A small model that answers yes/no questions on an image's attributes, trained from scratch.
Model: 5.06M parameters, 48-pixel images, encoder depths [6, 8, 11, 6], fusion encoder width 128.
Rows from block 18 of the image encoder of a small model that answers yes/no questions on an image's attributes, named by matrix and row number. Each number is 50 + 10 x the weight over its row's rms, rounded and kept within 0 to 99. All counts start at 0.
After each channel's rows are labels from the 100 images, of 14976, where the channel reaches its highest value: "top examples" is what is common among them. Only what is clearly more common there than usual is listed. The data: analogue clock faces.
# conv1: bottleneck pointwise conv (encoder.blocks.20.conv1.weight, 128x320x1x1), inputs 64-127

conv1.54:46 36 61 52 37 49 45 54 46 51 53 46 43 61 52 47 48 53 55 56 39 64 36 55 47 43 50 50 47 63 49 48 55 42 38 53 56 50 52 49 48 51 51 62 38 46 68 52 42 55 71 24 49 55 35 44 44 67 37 38 42 48 51 66
top examples: ticks; hour 1; hour 3

conv1.18:58 66 37 60 52 56 52 39 74 46 57 51 53 50 49 59 38 41 58 58 40 48 62 48 59 68 71 67 59 56 60 54 49 56 47 44 50 44 42 71 33 42 46 36 49 40 41 53 52 43 54 79 37 53 39 59 58 44 41 50 29 57 52 51
top examples: minute hand past 2; minutes: 10 to 14

conv1.23:71 52 55 23 73 57 36 45 66 62 59 61 51 47 45 47 39 43 37 47 52 49 56 49 58 44 47 57 49 57 52 41 59 63 44 44 45 46 62 42 47 49 47 59 58 61 65 71 36 55 53 73 52 51 59 45 52 71 67 47 44 44 53 44
top examples: hour 5; minute hand past 7; minutes: 35 to 39; minute hand past 6

conv1.52:63 49 68 53 43 43 66 44 59 45 47 77 34 49 83 53 46 65 53 51 44 34 55 55 40 50 52 52 34 44 47 41 43 49 49 28 42 62 61 48 37 48 62 59 57 39 38 36 44 48 35 47 35 54 46 52 52 62 70 70 44 51 46 30
top examples: minute hand past 6; minutes: 30 to 34; hour 3

conv1.2:51 53 54 53 36 67 47 54 62 64 52 54 45 57 50 70 48 64 51 50 65 42 60 37 39 39 38 50 63 24 40 27 42 40 51 76 44 51 45 41 43 63 63 46 51 60 40 25 48 39 31 57 44 41 51 60 44 63 63 53 39 49 51 46
top examples: hour 8; minute hand past 8; minutes: 40 to 44

conv1.92:30 42 41 43 49 48 51 47 49 68 71 32 47 58 60 66 65 54 56 34 40 56 27 42 26 41 66 29 37 38 50 50 49 52 47 42 55 61 60 38 54 48 51 40 51 34 51 69 48 45 43 50 50 43 72 50 53 59 50 41 35 51 52 55
top examples: hour 10; minute hand past 1; minutes: 5 to 9; minute hand past 12

conv1.119:36 51 33 58 41 38 59 52 47 74 53 46 48 53 43 60 56 22 58 46 35 36 42 46 72 60 55 66 44 48 56 48 46 45 51 43 63 60 35 46 51 39 43 60 41 67 39 48 59 60 55 53 41 37 33 34 30 41 29 65 53 53 61 36
top examples: numerals; minute hand past 8; minutes: 40 to 44

conv1.58:48 53 55 53 53 49 74 48 40 49 46 49 37 52 60 42 41 65 55 43 70 63 34 61 52 60 52 63 44 60 37 62 52 64 50 54 48 43 52 45 58 40 42 73 43 22 58 51 37 58 50 45 41 39 56 35 44 54 62 51 66 55 34 74
top examples: hour 8; minute hand past 11; hour 9; minutes: 55 to 59

conv1.68:54 46 53 52 30 49 44 41 59 77 36 50 55 49 57 60 51 48 44 56 41 42 67 41 66 56 53 43 46 41 49 47 39 60 44 38 54 57 34 56 51 55 68 58 40 56 44 26 57 59 44 43 52 54 62 53 44 34 62 49 43 62 50 52
top examples: hour 8; hour 7

conv1.95:43 38 46 55 60 49 30 46 59 56 49 40 41 70 57 40 60 43 60 65 44 70 40 51 57 35 31 69 25 40 56 48 44 51 54 44 41 60 45 47 55 46 68 48 50 47 62 48 51 58 44 52 56 48 68 32 50 41 48 45 34 60 45 53
top examples: minute hand past 12; hour 8; minutes: 0 to 4

conv1.113:57 60 38 53 49 69 49 63 44 34 49 48 48 40 61 36 63 65 34 44 49 54 51 50 41 28 57 61 55 53 49 63 60 66 62 59 24 52 53 59 40 58 47 58 60 46 47 63 31 43 55 47 46 36 58 50 60 64 45 62 52 53 71 50
top examples: minute hand past 10; minutes: 50 to 54; hour 4; hour 10

conv1.22:28 43 63 33 48 47 52 51 44 59 54 61 45 54 61 32 68 62 32 46 36 52 48 64 46 48 44 47 41 53 49 63 48 43 74 52 44 34 42 55 69 43 62 33 58 39 38 35 39 52 52 23 28 44 68 36 72 38 50 52 59 57 44 48
top examples: hour 10

conv1.60:41 48 44 54 49 32 54 39 37 40 50 75 70 57 59 48 54 66 54 31 49 63 45 29 42 53 52 71 38 42 56 72 42 53 65 53 34 45 45 48 41 64 47 56 60 47 66 60 48 45 57 41 34 41 37 42 69 47 43 50 46 39 51 57
top examples: dark face; minute hand past 4; minutes: 20 to 24; minute hand past 10

conv1.97:58 50 28 28 39 43 52 39 58 72 54 54 53 36 62 49 52 51 46 56 20 42 43 60 50 51 44 34 45 47 26 55 35 53 52 37 49 51 50 55 49 60 64 48 55 61 58 69 42 68 50 35 52 46 63 67 46 40 42 48 37 36 47 41
top examples: minute hand past 4; minutes: 20 to 24

conv1.26:51 59 62 55 51 59 52 57 54 65 54 59 49 47 51 59 73 41 42 60 49 56 41 63 46 54 60 62 52 36 35 54 59 63 57 54 47 57 41 59 47 60 44 51 50 37 69 41 65 49 45 34 40 49 40 55 46 54 33 53 56 73 65 44
top examples: minute hand past 8; minutes: 40 to 44; numerals; minute hand past 7

conv1.15:68 50 51 29 60 38 46 56 46 52 44 45 39 51 47 47 51 49 69 46 56 71 59 43 37 43 27 69 28 59 48 60 52 50 45 70 49 61 55 30 49 47 42 70 41 39 41 55 52 51 41 46 64 41 59 62 29 34 45 57 63 53 58 60
top examples: hour 11; hour 5; minute hand past 7; minutes: 35 to 39

conv1.41:66 59 52 26 52 30 58 56 51 49 50 57 53 50 41 69 41 44 50 50 35 62 61 35 52 59 64 48 51 52 42 54 64 47 48 25 52 52 61 55 53 71 60 62 41 38 53 65 45 68 46 45 47 60 61 55 51 36 53 28 33 56 36 51
top examples: hour 12; hour 4

conv1.74:32 59 48 39 50 53 56 44 46 56 52 45 39 41 37 39 41 39 51 57 48 51 72 70 55 50 35 70 26 66 49 50 47 56 57 42 55 60 51 64 49 44 48 49 44 68 56 43 37 53 51 42 47 48 55 40 56 46 40 51 48 53 44 59
top examples: hour 3; hour 2; minute hand past 11; minutes: 55 to 59

conv1.38:59 39 68 70 45 58 54 56 40 43 48 52 42 35 44 44 42 49 45 29 53 60 61 46 50 51 57 33 37 35 64 44 54 76 32 57 39 57 79 49 43 55 33 47 34 50 67 56 47 48 53 70 74 55 54 49 48 74 69 67 48 48 52 50
top examples: minute hand past 12; minutes: 0 to 4

conv1.46:34 46 42 69 68 71 48 58 72 35 56 51 45 64 41 52 59 67 52 65 58 39 63 52 58 46 38 54 44 39 47 52 61 37 30 68 49 41 47 57 28 54 33 56 45 39 47 46 52 48 48 64 46 51 55 35 41 62 56 55 40 64 57 41
top examples: dark face; minute hand past 12; minutes: 0 to 4; hour 5

conv1.77:49 57 52 47 55 38 53 48 70 44 45 54 62 36 50 63 60 45 29 51 48 39 62 49 48 87 73 53 63 46 44 57 41 50 37 57 53 64 39 52 43 54 61 56 50 28 59 39 81 59 44 70 43 59 42 52 51 49 48 48 55 58 69 46
top examples: hour 11; minute hand past 2; minutes: 10 to 14

conv1.4:49 55 44 40 75 53 51 49 55 64 53 58 43 61 62 27 46 50 56 50 57 64 43 68 43 58 45 67 53 75 38 55 60 51 60 48 39 34 46 43 50 45 42 74 49 48 48 68 39 55 36 46 59 46 62 48 57 53 56 38 52 55 40 61
top examples: dark face; hour 10

conv1.120:43 60 29 54 49 38 47 42 73 67 69 41 52 45 60 59 48 38 74 59 45 56 52 46 63 43 42 47 57 49 37 70 33 52 54 62 65 46 35 61 61 36 47 51 37 39 60 29 60 53 41 58 39 43 57 67 53 59 44 36 44 38 54 37
top examples: minute hand past 2; minutes: 10 to 14; four ticks; hour 10

conv1.10:36 36 32 51 84 49 39 58 64 50 43 52 30 51 39 36 49 33 46 54 50 50 41 49 53 52 45 40 49 56 27 44 59 63 28 60 50 57 46 22 53 50 60 37 40 54 66 46 40 58 71 47 51 70 50 45 43 41 44 77 42 54 51 56
top examples: hour 12

conv1.90:60 59 37 44 38 54 62 54 47 53 57 66 54 44 61 61 49 49 50 45 40 47 43 62 48 51 80 53 37 71 29 55 44 47 60 47 41 44 37 42 61 42 60 64 45 40 52 50 33 37 51 48 30 57 58 54 56 52 44 53 54 50 52 54
top examples: minute hand past 12; minutes: 0 to 4; hour 10

conv1.25:54 48 64 40 38 54 48 43 49 38 41 59 60 25 42 64 51 42 58 34 44 48 35 54 53 64 48 55 47 49 55 54 42 47 25 58 44 37 49 59 50 39 42 51 52 44 51 43 55 44 53 49 50 48 34 47 31 47 40 63 48 58 66 60
top examples: hour 1; minute hand past 11; minutes: 55 to 59

conv1.56:47 45 46 43 48 62 72 48 41 55 46 42 43 65 63 18 45 62 60 50 41 54 46 72 51 55 49 61 44 64 44 53 72 33 54 59 65 40 49 42 59 40 78 52 53 40 58 45 37 63 59 46 56 61 46 27 50 38 55 63 59 57 34 60
top examples: hour 8

conv1.59:59 49 52 43 33 45 48 59 56 58 46 35 59 51 70 30 54 54 44 64 47 51 52 30 56 40 44 63 55 54 56 48 47 40 67 31 49 54 51 74 36 59 29 57 51 22 56 63 48 34 35 43 69 58 44 41 47 38 57 47 50 51 33 65
top examples: minute hand past 1; minutes: 5 to 9; hour 4

conv1.49:74 41 54 46 41 29 68 58 38 55 43 67 62 56 37 49 30 38 57 35 55 62 46 56 47 55 59 49 50 49 56 31 51 70 41 38 24 41 47 50 56 50 50 58 52 56 54 30 25 49 58 60 51 65 55 41 53 39 43 33 63 50 50 42
top examples: hour 1; minute hand past 11; minutes: 55 to 59; hour 12

conv1.94:59 37 40 42 43 55 51 45 47 48 42 39 62 66 67 38 47 69 58 63 39 48 53 42 57 52 38 58 34 40 52 65 59 46 51 31 64 42 50 57 52 50 66 44 49 62 55 47 53 69 57 41 57 59 56 40 42 50 49 52 46 50 46 49
top examples: hour 8

conv1.30:59 51 51 61 62 50 50 52 56 45 55 51 40 45 52 50 64 56 47 43 25 69 49 52 67 54 67 37 53 65 45 37 55 42 57 43 50 28 37 63 62 50 51 51 52 48 57 48 49 46 52 54 50 41 72 57 64 38 50 42 64 32 32 40
top examples: hour 3; hour 4

conv1.124:71 47 50 45 49 56 45 57 56 44 41 59 51 41 46 58 18 37 51 35 58 31 47 42 50 42 62 57 69 38 42 57 45 49 48 33 53 43 53 58 45 38 46 50 49 74 42 51 43 59 53 57 51 62 43 54 43 33 57 51 36 55 60 38
top examples: hour 9; minute hand past 10; minutes: 50 to 54; hour 3

conv1.51:39 41 49 58 58 49 47 77 47 51 60 61 54 46 44 45 55 40 60 56 53 72 39 75 63 59 45 53 46 60 49 51 39 53 54 51 53 40 41 45 56 42 51 46 55 45 56 60 31 48 56 48 40 50 53 49 56 48 63 28 56 65 32 62
top examples: hour 10; numerals; hour 11

conv1.100:63 49 20 61 43 46 46 54 52 50 56 69 72 62 54 55 38 56 52 47 44 44 44 30 48 57 40 75 54 48 40 60 30 43 56 47 54 57 37 46 46 47 46 45 44 51 36 71 48 53 32 50 59 49 54 55 46 45 50 50 48 44 66 50
top examples: dark face; hour 1

conv1.85:41 50 39 49 56 47 54 40 56 49 44 49 53 48 54 70 55 49 64 62 41 37 50 55 45 52 48 55 46 59 41 61 59 45 49 47 46 65 33 24 48 37 68 33 56 54 63 53 64 52 51 63 47 36 49 51 45 48 47 39 61 57 41 45
top examples: hour 11; minute hand past 2; minutes: 10 to 14; hour 5

conv1.117:55 37 36 51 55 44 63 43 54 50 53 32 33 51 67 56 57 64 41 43 45 59 60 45 60 45 60 68 57 57 73 57 32 60 57 36 41 28 47 45 50 56 56 39 50 54 61 57 52 46 45 40 49 42 64 54 40 48 36 34 63 27 36 51
top examples: hour 3; hour 9

conv1.118:43 51 35 38 35 58 67 35 49 52 69 47 42 60 61 49 48 60 50 39 50 33 48 65 66 35 58 45 49 63 40 67 54 33 35 55 47 45 43 56 48 55 45 55 65 41 48 39 48 54 73 48 36 45 46 23 61 56 62 50 48 37 57 46
top examples: hour 9; minute hand past 11; minutes: 55 to 59; minute hand past 12

conv1.0:33 49 45 58 33 48 58 63 56 54 32 35 41 64 55 55 45 22 65 67 40 60 47 47 72 53 36 62 64 51 62 45 55 47 53 31 57 53 40 56 52 39 47 58 42 48 46 46 60 46 37 48 48 55 47 42 51 46 45 45 44 45 60 50
top examples: minute hand past 1; minutes: 5 to 9; minute hand past 2; minutes: 10 to 14

conv1.13:54 47 37 42 39 43 56 56 58 53 46 60 78 43 44 56 34 49 60 72 50 47 59 34 65 45 44 60 72 44 55 46 47 51 41 64 55 61 32 47 53 39 49 38 46 56 29 32 47 64 46 44 55 50 48 43 44 31 43 49 38 58 70 38
top examples: hour 2; hour 8

conv1.8:51 34 56 55 60 65 62 54 54 44 51 68 43 36 35 45 49 40 46 68 64 51 46 47 55 47 43 31 42 51 53 56 66 46 42 53 36 52 66 44 45 51 43 53 55 65 50 50 47 48 58 68 58 49 54 37 60 51 53 81 40 45 77 53
top examples: hour 12

conv1.1:51 53 58 51 55 42 46 30 43 42 50 54 57 67 44 48 54 61 36 52 49 52 72 46 26 64 61 51 38 51 50 49 52 52 59 42 44 43 39 54 52 54 46 38 62 35 47 41 45 33 55 45 46 33 54 42 61 39 44 32 54 39 40 42
top examples: hour 3; minute hand past 11; minutes: 55 to 59

conv1.66:50 65 48 47 62 52 44 33 63 63 36 39 44 37 55 62 48 48 47 42 36 36 30 41 51 68 66 41 43 58 36 48 58 53 52 60 46 51 48 41 60 52 60 38 55 70 58 58 59 47 46 62 47 33 38 65 49 48 42 36 71 42 51 37
top examples: hour 11; minute hand past 1; minute hand past 2; minutes: 5 to 9

conv1.106:48 55 54 63 50 38 40 65 46 66 49 58 51 55 56 52 66 63 40 44 40 38 35 60 50 68 70 44 42 54 48 47 46 43 47 39 51 50 54 45 49 64 41 57 45 37 36 49 45 37 47 31 67 56 44 44 51 44 39 32 31 62 40 40
top examples: minute hand past 4; minutes: 20 to 24; hour 1

conv1.67:55 53 54 58 40 42 50 54 62 43 56 55 61 64 52 36 41 63 57 55 28 45 55 52 52 46 58 43 33 58 41 59 53 45 65 44 45 42 44 53 61 51 52 43 51 58 36 55 40 51 42 31 38 24 43 45 68 43 46 41 47 61 50 49
top examples: hour 4; minute hand past 10; minutes: 50 to 54; minute hand past 4

conv1.109:54 66 49 47 48 52 43 42 84 70 58 28 45 49 52 64 48 58 68 57 42 40 56 33 48 59 48 46 59 53 31 35 47 49 42 56 56 59 44 59 51 57 58 62 55 49 55 44 56 60 36 54 48 46 63 50 48 51 48 40 58 65 61 55
top examples: minute hand past 2; minutes: 10 to 14

conv1.87:57 55 63 55 59 41 57 46 50 52 39 35 58 46 48 54 47 44 67 41 66 48 48 51 39 69 63 66 37 57 46 60 52 47 60 42 59 45 73 67 53 40 41 68 47 38 50 49 47 45 43 44 61 28 45 47 47 57 68 30 57 27 56 55
top examples: minute hand past 5; minutes: 25 to 29; hour 7

conv1.103:47 43 48 70 47 38 63 68 63 50 48 48 44 33 34 39 42 51 42 69 40 49 60 53 56 48 54 48 69 70 57 35 48 32 60 30 61 53 64 72 50 49 47 41 57 65 36 30 69 67 37 54 61 56 48 49 34 60 49 63 39 57 57 45
top examples: minute hand past 1; minutes: 5 to 9; hour 3

conv1.32:44 49 50 51 56 52 50 42 58 54 56 55 38 60 54 43 68 42 46 43 49 65 57 52 42 50 58 42 30 49 57 46 29 49 56 41 53 48 45 41 56 48 34 48 48 54 58 74 53 44 46 50 60 37 48 58 55 31 54 39 41 35 45 47
top examples: hour 10; minute hand past 12; minutes: 0 to 4; minute hand past 1

conv1.62:48 56 42 54 40 40 42 38 52 75 44 58 61 43 56 74 70 58 51 61 44 55 52 52 43 56 51 50 42 28 46 34 49 51 28 56 50 54 39 48 46 59 58 49 53 44 51 38 66 57 38 55 32 59 52 74 36 61 55 58 60 44 62 45
top examples: minute hand past 8; minutes: 40 to 44; hour 11

conv1.112:54 58 45 44 46 45 52 47 65 39 41 51 64 35 33 48 56 67 42 48 48 38 55 55 49 49 37 64 60 69 54 53 41 46 57 64 55 47 56 57 51 53 55 50 52 77 36 43 41 64 50 56 49 37 47 52 42 41 46 46 54 51 54 45
top examples: hour 2

conv1.55:41 47 48 40 44 41 53 46 66 46 58 57 76 42 40 61 45 36 55 65 34 40 57 38 47 53 49 56 51 33 50 39 68 71 41 59 58 53 45 40 49 55 40 50 51 51 59 50 54 61 39 49 40 44 53 45 31 55 51 47 57 57 85 49
top examples: hour 2

conv1.47:67 45 58 50 47 43 55 60 54 53 55 45 58 44 58 39 57 38 43 59 61 25 52 45 58 65 55 43 57 57 58 44 57 56 48 50 61 47 58 50 38 46 47 58 63 52 39 63 60 45 65 48 44 65 58 50 49 45 54 51 43 59 55 39
top examples: hour 1; minute hand past 12; minutes: 0 to 4

conv1.110:50 41 43 44 33 44 45 33 56 49 50 33 63 57 32 58 36 39 62 46 34 31 51 55 27 62 55 65 55 57 54 62 49 57 36 48 56 56 29 46 66 55 44 55 54 67 38 52 54 68 48 53 44 36 55 51 37 59 41 66 56 53 48 27
top examples: hour 8; hour 2

conv1.63:42 46 55 60 44 68 54 44 36 38 35 52 46 54 34 44 50 48 39 51 57 46 49 54 53 44 42 58 47 61 60 20 49 68 37 47 44 47 66 42 54 36 32 47 53 45 38 49 59 44 49 57 66 56 52 59 59 49 59 55 53 47 52 67
top examples: minute hand past 6; minutes: 30 to 34

conv1.42:58 44 56 56 79 48 33 67 42 38 52 52 25 50 27 42 53 42 49 56 68 35 52 45 43 36 51 58 56 57 55 35 54 49 56 51 30 48 67 63 50 48 48 43 36 34 56 65 58 60 25 51 43 59 49 38 75 57 44 45 53 62 44 43
top examples: minute hand past 6; minutes: 30 to 34

conv1.53:56 48 67 46 62 43 53 44 38 45 53 70 50 56 64 23 44 52 44 52 44 59 50 46 52 55 38 64 41 49 54 50 53 70 33 43 29 62 58 32 55 38 66 50 45 51 59 26 61 62 57 40 43 52 51 58 40 57 56 47 43 55 70 61
top examples: hour 12

conv1.20:56 41 79 65 52 46 56 68 57 44 63 57 41 49 64 48 60 54 35 49 57 36 37 61 59 49 68 61 48 52 43 42 46 38 55 52 45 34 64 65 49 40 51 44 35 41 53 72 39 56 49 51 55 56 62 49 46 65 58 55 57 45 38 58
top examples: minute hand past 12; minutes: 0 to 4; hour 4

conv1.76:66 65 46 47 51 48 62 53 57 54 49 51 51 36 63 43 51 49 67 46 58 51 51 62 56 44 55 59 53 57 41 50 48 56 54 55 24 55 64 40 45 64 41 66 37 38 60 61 47 49 39 58 62 38 38 46 46 45 60 57 53 51 54 49
top examples: minute hand past 5; minutes: 25 to 29; hour 7

conv1.102:46 49 33 38 46 61 35 60 52 34 57 55 61 45 49 44 64 52 47 47 40 67 45 51 67 38 55 44 44 52 45 54 36 53 73 39 51 52 52 69 56 46 34 37 59 42 53 45 57 41 45 32 56 47 47 50 44 41 39 28 46 29 57 48
top examples: second hand; hour 3; minute hand past 4; minutes: 20 to 24

conv1.78:66 64 57 49 68 44 52 55 37 71 59 51 52 65 55 37 56 64 47 42 59 56 50 68 51 52 49 56 41 46 59 61 50 51 53 51 53 51 46 52 57 46 38 68 42 22 44 67 45 32 49 72 57 48 51 57 54 46 56 34 51 30 46 62
top examples: hour 10; minute hand past 12; minutes: 0 to 4

conv1.122:57 52 40 66 35 43 37 60 73 50 54 53 37 30 40 46 35 50 48 65 47 60 58 36 60 52 28 66 52 54 45 42 42 51 64 58 49 45 61 70 62 44 35 54 47 59 34 46 51 44 31 79 60 48 49 73 54 32 45 58 44 39 41 34
top examples: minute hand past 2; minutes: 10 to 14; hour 4

conv1.40:26 42 61 43 39 50 59 52 65 61 40 38 77 48 49 32 53 41 60 60 43 41 51 46 51 56 51 61 54 52 50 45 50 46 53 61 67 58 48 55 55 42 49 45 62 44 41 39 83 53 35 65 57 58 31 49 40 53 35 45 58 55 73 43
top examples: minute hand past 2; minutes: 10 to 14; hour 2

conv1.114:39 28 32 31 61 38 63 57 39 66 53 60 26 53 49 31 49 49 64 46 46 62 45 61 53 33 41 44 46 65 48 64 46 43 69 41 56 59 34 42 81 45 55 51 47 53 55 50 31 63 62 36 26 56 61 33 59 37 54 49 53 60 31 56
top examples: hour 3

conv1.39:39 60 56 44 62 50 50 51 42 34 49 60 51 43 48 49 62 44 48 39 54 51 54 56 48 34 33 47 33 57 44 69 56 60 55 52 38 54 47 44 48 61 46 43 56 50 55 71 59 56 62 39 37 60 53 60 60 32 59 67 24 61 54 48
top examples: hour 1

conv1.27:46 57 46 49 46 61 56 51 43 44 62 43 38 57 54 51 49 47 53 49 52 59 53 51 47 54 66 62 37 61 53 57 60 52 62 53 51 47 54 61 72 57 68 59 51 36 60 75 30 56 35 41 53 41 53 47 68 42 61 40 55 48 43 64
top examples: hour 4

conv1.123:45 54 28 60 61 58 41 64 67 50 53 58 43 40 39 52 55 55 42 64 35 49 51 55 64 45 54 60 53 60 55 48 41 59 56 41 47 66 48 54 31 56 59 47 60 66 51 52 49 47 40 50 48 64 48 55 64 52 35 37 46 38 66 51
top examples: hour 1; hour 12; minute hand past 10; minutes: 50 to 54

conv1.5:41 53 31 46 54 36 38 41 69 57 52 25 48 35 29 65 81 48 50 59 44 71 45 50 60 51 55 44 35 60 45 52 38 53 46 39 49 36 60 67 61 51 26 65 31 27 72 52 45 49 46 34 56 41 54 44 64 51 59 51 41 41 49 51
top examples: second hand; hour 4; hour 3

conv1.35:35 52 51 49 50 25 42 54 56 59 29 32 56 39 48 38 59 54 65 59 44 57 48 37 68 46 35 44 53 59 31 59 41 42 58 49 47 50 35 51 38 39 50 35 46 35 43 56 62 49 41 54 62 46 66 41 55 64 44 48 58 53 47 37
top examples: hour 10; hour 4; minute hand past 9; minutes: 45 to 49

conv1.37:53 54 60 51 28 44 44 52 43 62 42 44 31 55 27 39 53 44 47 50 33 49 61 68 48 44 40 42 40 39 39 41 35 46 52 45 44 46 36 44 50 34 59 60 33 41 52 41 68 50 35 44 33 47 57 44 41 46 64 52 46 31 34 50
top examples: dark face; hour 1

conv1.127:53 48 44 54 48 45 36 44 49 61 54 46 52 52 59 57 63 43 41 50 43 41 48 61 49 68 46 56 59 46 29 66 38 56 58 30 70 55 35 58 43 37 49 36 39 44 53 57 46 55 40 50 55 57 51 55 36 37 49 41 50 50 55 40
top examples: hour 8

conv1.81:40 60 47 47 35 47 40 47 81 61 57 34 50 51 53 47 51 45 47 51 46 50 53 44 49 76 46 43 35 46 52 52 31 64 37 56 37 50 45 52 50 48 67 57 51 43 47 39 48 50 36 45 47 49 53 62 60 48 53 43 48 51 48 44
top examples: hour 11; minute hand past 3; minutes: 15 to 19; hour 5

conv1.82:52 54 70 43 50 45 47 51 54 42 48 50 60 42 48 51 46 52 59 55 63 44 53 51 38 43 48 66 37 46 63 52 51 56 36 36 60 50 43 69 31 58 31 48 50 64 59 49 60 57 44 55 50 47 32 46 48 70 53 61 55 50 50 52
top examples: dark face; hour 12; minute hand past 12; minutes: 0 to 4

conv1.36:45 41 47 32 63 51 49 69 48 70 67 48 41 53 48 46 66 54 56 35 42 69 32 53 57 45 48 37 44 63 57 68 42 61 45 40 48 51 39 48 50 55 57 57 61 43 44 63 27 55 70 51 33 53 62 51 55 54 58 43 63 39 38 44
top examples: minute hand past 12; minutes: 0 to 4; hour 10; hour 11

conv1.57:56 42 56 46 34 45 64 36 54 53 52 55 52 49 53 52 27 46 68 56 52 40 49 45 51 51 68 50 62 59 52 41 52 58 51 39 47 55 45 61 55 39 63 54 47 55 40 41 52 49 56 49 41 57 49 59 38 64 67 53 28 42 38 41
top examples: minute hand past 6; minutes: 30 to 34; hour 8; hour 9

conv1.98:45 53 42 48 53 63 54 44 49 54 39 50 54 49 50 47 64 53 55 36 31 45 43 46 58 54 42 44 20 68 44 43 50 52 67 45 34 49 35 38 52 74 41 46 59 65 34 55 38 43 53 28 51 49 47 38 41 29 35 60 64 58 40 51
top examples: numerals; minute hand past 10; minutes: 50 to 54; minute hand past 3

conv1.12:40 37 38 47 48 50 70 40 41 71 48 46 48 46 62 50 49 55 36 60 48 31 49 53 53 59 74 48 58 54 56 44 40 37 57 46 56 53 42 51 48 61 49 59 57 49 41 48 46 57 56 36 57 55 57 24 34 34 53 58 60 50 44 52
top examples: hour 9

conv1.64:41 54 46 61 53 41 37 49 54 50 54 45 53 48 36 42 51 48 39 68 45 49 55 39 51 42 62 41 55 33 38 53 54 56 35 49 47 65 64 44 47 66 54 44 42 57 48 62 51 52 60 38 36 55 44 49 45 52 40 46 36 59 48 70
top examples: hour 12; hour 1

conv1.71:28 61 42 46 46 49 46 70 39 59 46 48 52 49 53 55 49 45 50 66 65 43 42 46 59 52 52 62 77 53 56 48 59 45 58 67 43 53 53 64 39 55 40 42 53 44 38 55 52 45 52 55 46 59 53 54 51 55 35 37 48 61 40 39
top examples: minute hand past 1; minutes: 5 to 9; hour 10

conv1.29:35 48 56 62 48 37 45 55 66 35 64 61 72 38 55 45 56 61 47 53 43 53 46 35 40 49 53 46 48 43 36 48 58 50 40 50 44 54 32 70 41 53 45 32 47 55 34 44 70 53 48 69 46 51 30 53 55 57 36 56 54 42 62 32
top examples: minute hand past 1; minutes: 5 to 9; hour 8; hour 1

conv1.72:59 49 46 53 53 27 49 49 39 37 57 51 42 56 70 34 50 59 69 29 47 79 42 65 34 42 53 63 36 50 48 62 43 68 63 40 53 49 63 40 63 54 38 49 49 42 53 46 66 47 49 58 67 53 50 34 50 52 55 55 33 50 49 55
top examples: dark face; hour 4; minute hand past 7; minutes: 35 to 39

conv1.43:31 40 26 55 52 52 59 43 55 46 40 42 43 59 43 54 54 41 31 40 37 26 51 61 52 47 51 51 41 42 42 28 48 55 65 45 51 52 53 41 37 53 72 25 53 63 46 41 43 36 77 55 39 54 49 50 46 52 63 50 75 49 51 48
top examples: hour 3; minute hand past 7; minutes: 35 to 39

conv1.7:61 47 62 47 59 50 49 65 59 57 51 58 55 27 49 51 37 34 44 33 44 34 56 45 56 53 41 56 64 47 56 48 51 65 56 44 46 67 35 57 47 62 52 46 45 60 35 55 46 66 69 38 44 48 42 52 55 49 34 57 56 48 58 45
top examples: hour 1